From a checkpoint of a small sound classifier: arch vit, width 320.
Rows from block 5, named by matrix and row number. Rows with one number belong to one attention dimension. Each number is 200 + 30 x the weight over its row's rms, rounded and kept within 0 to 999. All counts start at 0. After the name is the row's rms in percent of the matrix's.
# q: attention query, key and value (stacked) (model.blocks.5.attn.qkv.weight, 960x320, the q third), inputs 160-319
# k: attention query, key and value (stacked) (model.blocks.5.attn.qkv.weight, 960x320, the k third), inputs 160-319
q.303,097,268,152,244,245,216,212,221,186,195,176,228,197,222,165,219,136,241,168,202,158,164,194,181,183,209,176,214,215,231,188,194,178,144,189,232,154,219,223,192,138,171,233,209,161,206,225,201,182,212,225,233,257,202,171,212,168,198,184,152,243,190,186,169,238,247,150,120,241,230,210,190,205,215,181,196,244,222,175,180,213,168,213,179,162,200,193,168,203,192,169,262,200,198,169,200,200,185,235,203,198,198,234,173,236,246,203,260,188,196,253,189,208,187,165,218,216,181,145,226,163,180,190,153,153,208,175,205,233,176,204,197,238,176,200,235,198,196,160,197,249,187,217,155,152,206,242,190,178,158,226,191,179,209,223,222,230,197,177,209,226
q.304,111,193,185,243,181,204,211,223,136,211,221,210,182,186,189,159,166,204,207,194,219,155,226,192,229,182,184,166,209,182,186,250,170,246,207,288,185,168,195,224,206,221,251,185,244,230,207,188,204,213,159,168,224,162,266,226,246,233,218,185,237,202,188,221,236,233,209,179,235,218,202,184,224,184,176,218,196,192,134,259,189,184,250,159,201,190,229,189,228,211,172,199,199,178,266,202,210,204,180,174,197,189,187,189,154,218,215,162,226,163,162,230,168,225,192,224,182,218,164,182,218,249,204,183,199,214,237,159,147,220,214,154,176,208,190,206,221,170,198,238,248,181,227,188,204,203,223,198,226,158,161,176,192,221,237,232,189,218,182,170,164
q.305,121,192,174,250,133,224,173,234,145,214,242,236,201,154,184,219,198,221,263,183,253,210,202,223,186,179,206,201,206,135,162,224,215,196,208,232,201,225,211,201,206,194,232,191,217,214,185,161,226,182,219,165,230,191,197,218,258,235,227,235,207,187,146,209,221,200,254,186,169,251,205,200,264,204,227,173,151,229,156,235,167,172,228,205,231,171,181,225,178,139,167,237,169,170,220,231,204,161,187,224,202,214,189,198,165,253,159,178,165,229,173,194,199,179,161,196,180,199,250,164,212,212,181,213,178,215,177,200,200,176,214,244,149,174,178,220,246,163,189,225,210,193,224,181,254,262,198,164,247,176,164,190,168,214,232,255,228,192,226,208,192
q.306,082,230,199,281,222,237,136,207,172,223,187,226,137,190,204,256,218,223,229,182,229,214,205,186,151,194,179,227,193,164,206,241,252,194,188,196,204,189,197,190,217,208,169,181,217,220,217,209,201,173,198,193,201,148,175,247,185,225,202,203,216,179,150,183,214,219,185,184,194,199,190,175,197,214,197,164,194,214,199,196,200,186,207,202,232,217,190,216,147,128,198,263,220,161,245,210,172,180,189,227,170,230,208,201,195,241,172,254,140,237,134,157,182,167,154,244,168,166,213,181,192,191,205,193,121,219,139,212,224,186,180,242,168,198,180,234,175,190,226,224,269,195,241,186,229,251,174,195,209,149,180,157,147,163,207,223,267,206,223,238,243
q.307,114,212,220,173,228,180,215,185,244,192,185,196,190,266,216,226,198,199,158,175,127,165,170,163,200,220,175,220,227,284,211,173,181,187,183,142,175,243,219,222,214,225,204,220,163,162,197,228,187,219,214,272,197,208,168,150,173,211,159,155,168,208,263,204,196,191,164,185,208,163,210,247,180,211,176,210,239,176,208,156,183,224,176,195,194,221,174,176,199,250,191,152,219,258,159,188,201,199,209,196,207,208,216,210,242,157,233,223,198,179,230,175,213,180,227,182,209,190,187,214,211,178,177,188,230,207,196,242,201,188,182,154,279,198,180,163,164,204,186,201,164,209,190,210,125,172,207,208,145,246,261,234,212,231,152,194,195,189,150,218,232
q.308,105,167,226,215,228,182,213,233,148,217,235,225,208,208,211,212,161,216,219,183,203,187,187,180,246,142,186,209,209,197,200,218,152,284,220,276,189,168,226,233,212,194,219,180,236,171,188,206,264,178,168,179,252,176,239,178,220,215,211,228,218,237,193,214,235,231,215,175,247,236,183,184,201,184,174,228,192,163,128,245,247,181,231,168,187,188,246,212,236,237,179,185,186,212,269,190,181,185,195,181,209,199,192,194,141,212,157,169,190,177,203,213,158,231,200,209,211,240,160,176,203,175,209,190,222,230,225,173,154,215,215,122,184,201,249,218,198,193,187,224,221,165,214,219,192,172,227,175,205,177,211,216,157,211,236,214,171,223,180,173,191
q.309,090,221,198,201,205,208,213,200,210,243,195,205,249,186,190,261,178,244,292,225,242,202,173,170,175,233,218,242,183,216,265,170,208,172,186,172,225,230,243,219,156,136,215,213,182,147,240,216,212,173,211,243,226,197,183,233,204,183,195,229,189,184,117,183,164,237,177,185,169,272,223,172,204,195,205,182,249,224,212,207,264,164,140,207,196,196,150,219,208,167,220,225,154,209,137,230,202,173,212,263,197,158,224,169,227,205,146,153,150,195,229,243,238,174,157,205,258,149,209,226,174,164,172,225,181,211,150,162,182,176,232,229,218,189,212,231,227,210,158,209,188,192,176,240,238,228,250,148,197,160,172,181,226,192,219,215,217,171,234,231,236
q.310,078,230,207,172,243,220,237,212,226,226,212,200,256,147,167,184,210,225,247,256,221,201,192,161,241,234,255,229,235,236,256,196,219,242,209,210,247,170,189,209,190,164,162,190,204,170,199,221,185,190,172,179,189,231,240,206,211,130,201,210,159,186,190,191,117,233,192,248,168,238,185,172,178,183,252,187,250,238,191,212,256,198,170,175,216,176,182,248,231,203,229,176,160,228,175,160,228,231,215,203,202,119,230,209,240,182,213,147,215,173,255,305,207,240,226,181,275,172,206,236,178,180,196,221,209,205,196,159,168,203,229,212,204,223,221,219,214,265,226,176,211,190,155,216,247,153,237,213,175,178,177,184,268,207,231,183,184,211,266,179,168
q.311,113,186,219,163,145,190,199,148,245,175,183,177,192,164,155,189,234,141,155,216,185,248,232,211,207,213,243,213,178,208,193,200,230,135,203,172,190,222,187,178,183,201,200,206,184,246,190,223,175,205,225,180,184,168,219,209,141,176,168,147,197,126,206,234,200,195,193,219,215,196,210,225,206,219,251,149,206,228,301,154,171,170,124,203,181,170,203,188,196,189,191,227,234,185,160,188,170,205,211,158,202,199,191,220,218,147,244,209,194,238,207,191,187,203,222,189,161,192,225,221,223,223,201,211,147,207,228,253,284,227,199,290,195,229,200,199,232,219,202,149,187,200,171,186,202,228,181,161,224,217,197,199,218,162,201,193,199,176,237,181,199
q.312,115,183,225,150,235,181,218,172,255,164,171,170,190,223,209,138,228,169,134,211,159,211,226,209,239,209,206,159,209,245,213,188,192,220,204,188,207,158,171,194,225,232,169,224,200,225,188,210,169,218,184,191,146,213,225,183,160,171,183,170,184,208,265,212,177,174,179,237,224,145,188,207,156,199,194,235,223,172,243,178,195,234,191,189,175,234,242,191,226,250,230,149,238,231,211,168,203,252,197,158,194,195,205,215,214,143,248,204,262,176,200,205,184,226,252,188,191,208,152,228,199,221,230,180,226,184,244,216,214,236,185,157,212,238,218,174,164,233,237,168,207,191,173,210,168,121,169,254,174,249,215,216,240,178,172,143,162,206,196,169,173
k.303,097,184,186,208,235,249,222,193,176,224,161,180,182,194,183,196,219,220,255,211,203,194,239,237,200,272,234,219,221,137,247,187,193,196,230,189,178,169,143,192,206,132,194,241,184,213,222,192,172,196,238,180,206,238,180,202,258,174,194,137,183,208,198,160,182,230,155,248,196,232,192,219,147,202,216,224,204,197,209,232,205,219,261,206,204,190,180,212,194,173,283,168,205,135,177,197,194,179,146,231,157,211,286,209,246,223,204,210,232,195,181,149,209,244,232,188,214,143,206,196,157,173,221,236,220,194,153,166,229,203,212,197,197,230,192,181,203,180,229,140,189,194,210,215,249,157,195,201,205,219,152,223,224,178,169,218,192,182,210,268,221
k.304,106,188,182,233,211,198,163,164,206,236,151,214,261,152,231,169,189,258,242,199,252,198,164,198,200,181,234,169,204,215,270,164,241,182,225,132,233,193,172,209,165,208,200,162,164,188,219,187,203,184,212,165,180,182,157,187,137,177,209,259,200,215,218,163,179,159,179,224,247,217,143,165,290,214,169,206,232,248,229,244,226,191,218,227,201,145,168,208,176,216,258,227,226,205,154,205,213,247,241,231,219,213,166,187,250,225,169,243,202,210,248,222,226,211,191,212,215,178,200,216,107,180,225,236,217,211,131,242,213,225,244,209,214,216,204,236,168,205,195,170,197,228,187,219,212,181,188,216,178,197,192,178,203,188,215,193,122,195,190,204,191
k.305,107,201,179,182,181,215,216,160,237,213,173,192,215,188,207,94,173,218,143,234,237,179,215,188,178,174,196,155,183,236,234,150,189,187,193,138,208,205,195,236,116,147,236,170,179,214,218,206,197,208,193,184,212,202,165,199,161,157,195,212,244,173,225,201,150,196,133,213,219,235,215,164,259,200,204,226,235,255,206,214,257,189,158,172,205,225,191,188,143,231,196,201,171,194,149,201,226,214,202,231,196,246,174,181,259,211,214,249,267,208,236,200,278,154,195,207,238,137,238,222,154,251,210,170,223,211,185,210,204,192,212,184,228,223,176,194,189,244,164,175,151,202,206,187,199,145,178,200,213,221,197,144,175,233,171,183,192,161,176,225,150
k.306,101,155,174,148,189,230,224,198,180,241,200,179,192,181,188,154,162,203,170,202,184,170,223,191,151,194,175,187,169,164,224,166,157,211,220,184,199,242,182,203,129,131,209,206,198,249,198,201,206,195,220,144,220,211,184,191,219,182,181,199,246,166,194,199,203,217,153,236,220,226,191,226,209,202,250,268,198,254,185,260,262,200,205,198,176,230,180,173,170,215,236,168,182,176,163,211,207,180,153,175,146,228,183,159,276,224,201,213,235,218,225,148,256,214,200,191,233,147,236,191,189,218,206,200,212,219,194,208,193,168,203,171,218,220,146,193,233,203,167,178,184,187,207,149,210,153,177,153,202,231,173,186,184,226,192,195,183,189,181,230,200
k.307,103,195,198,186,244,233,227,234,221,166,231,186,170,232,212,239,236,155,218,203,194,242,223,254,195,200,201,227,200,183,157,225,205,213,189,217,192,171,215,143,241,213,169,219,214,182,192,165,151,216,197,191,202,232,236,171,199,227,197,193,190,210,173,180,215,188,230,195,193,155,241,227,119,194,181,193,178,126,223,166,155,220,260,216,191,216,238,223,226,140,182,207,154,171,268,180,166,175,168,170,149,139,217,199,145,233,228,198,150,254,149,176,174,210,221,151,203,220,180,176,214,165,234,222,165,172,261,182,235,182,166,218,164,166,209,181,244,190,243,207,203,185,213,202,181,202,219,220,213,229,229,282,219,164,162,190,247,226,245,177,232
k.308,097,223,237,170,241,195,184,166,178,194,115,178,211,189,241,191,230,241,230,209,319,200,162,272,185,252,238,199,181,192,204,167,266,193,204,188,189,205,197,242,183,242,169,206,212,194,250,175,193,218,183,195,123,173,168,168,165,160,194,198,238,273,232,213,200,178,189,234,228,189,143,174,231,194,137,244,220,222,186,200,222,211,246,213,195,167,136,210,209,205,174,205,230,188,186,217,216,227,225,213,239,183,189,188,232,178,195,245,203,225,190,195,182,170,229,211,220,184,203,193,170,220,224,214,203,172,127,198,250,225,219,172,224,220,214,222,166,219,169,199,215,207,145,232,216,191,144,172,183,192,244,218,244,159,147,249,125,259,181,153,208
k.309,102,170,239,187,149,183,211,204,186,185,155,209,150,181,141,188,224,164,172,196,211,197,224,207,230,273,204,195,174,139,156,210,208,197,224,247,171,192,185,244,195,170,169,211,210,265,222,230,229,205,216,221,152,228,182,242,255,142,222,147,220,225,225,250,196,248,189,185,149,232,155,186,154,215,241,200,156,164,190,177,183,223,169,173,186,206,233,200,226,184,225,175,243,191,202,226,191,196,164,229,210,226,277,224,223,158,205,164,254,163,140,183,185,164,220,226,140,190,215,173,236,220,171,191,232,213,209,170,218,228,210,177,155,256,201,154,190,198,216,170,212,169,204,205,214,199,158,172,230,155,173,212,220,178,164,246,216,177,203,229,185
k.310,106,203,249,229,164,149,188,196,185,175,171,234,171,196,203,238,219,170,207,170,187,202,183,216,241,254,195,206,163,162,165,216,235,191,198,245,171,186,197,254,239,218,175,203,213,197,217,234,228,189,227,267,194,187,173,216,226,193,218,175,197,242,223,204,236,216,219,170,180,204,174,164,189,217,186,163,162,134,203,144,157,216,170,196,185,194,220,192,242,196,203,208,273,220,212,213,202,221,232,251,242,230,241,237,175,136,199,179,211,146,152,213,143,171,186,252,123,246,170,184,231,197,171,205,217,210,183,169,187,255,189,188,151,208,237,182,182,181,222,227,222,185,191,272,189,256,194,190,222,117,199,198,211,171,208,239,192,200,168,201,209
k.311,101,232,170,216,209,195,201,235,213,229,255,219,202,199,187,232,148,203,198,189,127,199,191,119,168,189,165,194,210,225,178,224,118,199,224,185,214,201,207,172,230,231,266,213,228,200,204,206,175,191,195,271,237,220,228,237,238,221,212,252,155,160,167,210,171,240,229,188,133,218,191,218,152,173,235,192,188,182,212,208,197,164,225,203,217,189,235,223,191,178,227,177,193,242,211,180,194,219,204,174,172,211,207,192,185,197,205,200,211,160,196,183,249,244,202,199,153,236,193,201,240,157,167,176,208,213,212,182,118,139,162,192,178,205,189,176,177,143,249,175,212,201,245,170,191,174,263,277,178,185,162,178,194,241,247,143,252,168,209,259,194
k.312,110,222,202,240,221,172,163,210,185,194,241,211,213,214,223,310,206,200,240,171,167,210,157,186,213,167,195,236,221,210,193,236,203,211,188,221,213,197,213,159,270,269,194,197,202,141,182,206,213,183,184,225,217,176,225,193,190,262,202,223,157,218,174,179,249,184,264,181,197,159,209,214,192,200,164,152,198,168,205,178,168,188,223,230,205,163,203,211,236,208,178,226,215,235,239,189,190,203,244,168,230,160,169,214,138,195,180,185,118,192,209,231,153,242,183,201,178,279,158,203,230,140,196,221,165,195,208,204,181,200,189,230,198,162,240,234,179,172,224,237,230,223,196,226,191,258,251,228,178,180,220,223,198,188,256,194,204,229,195,164,241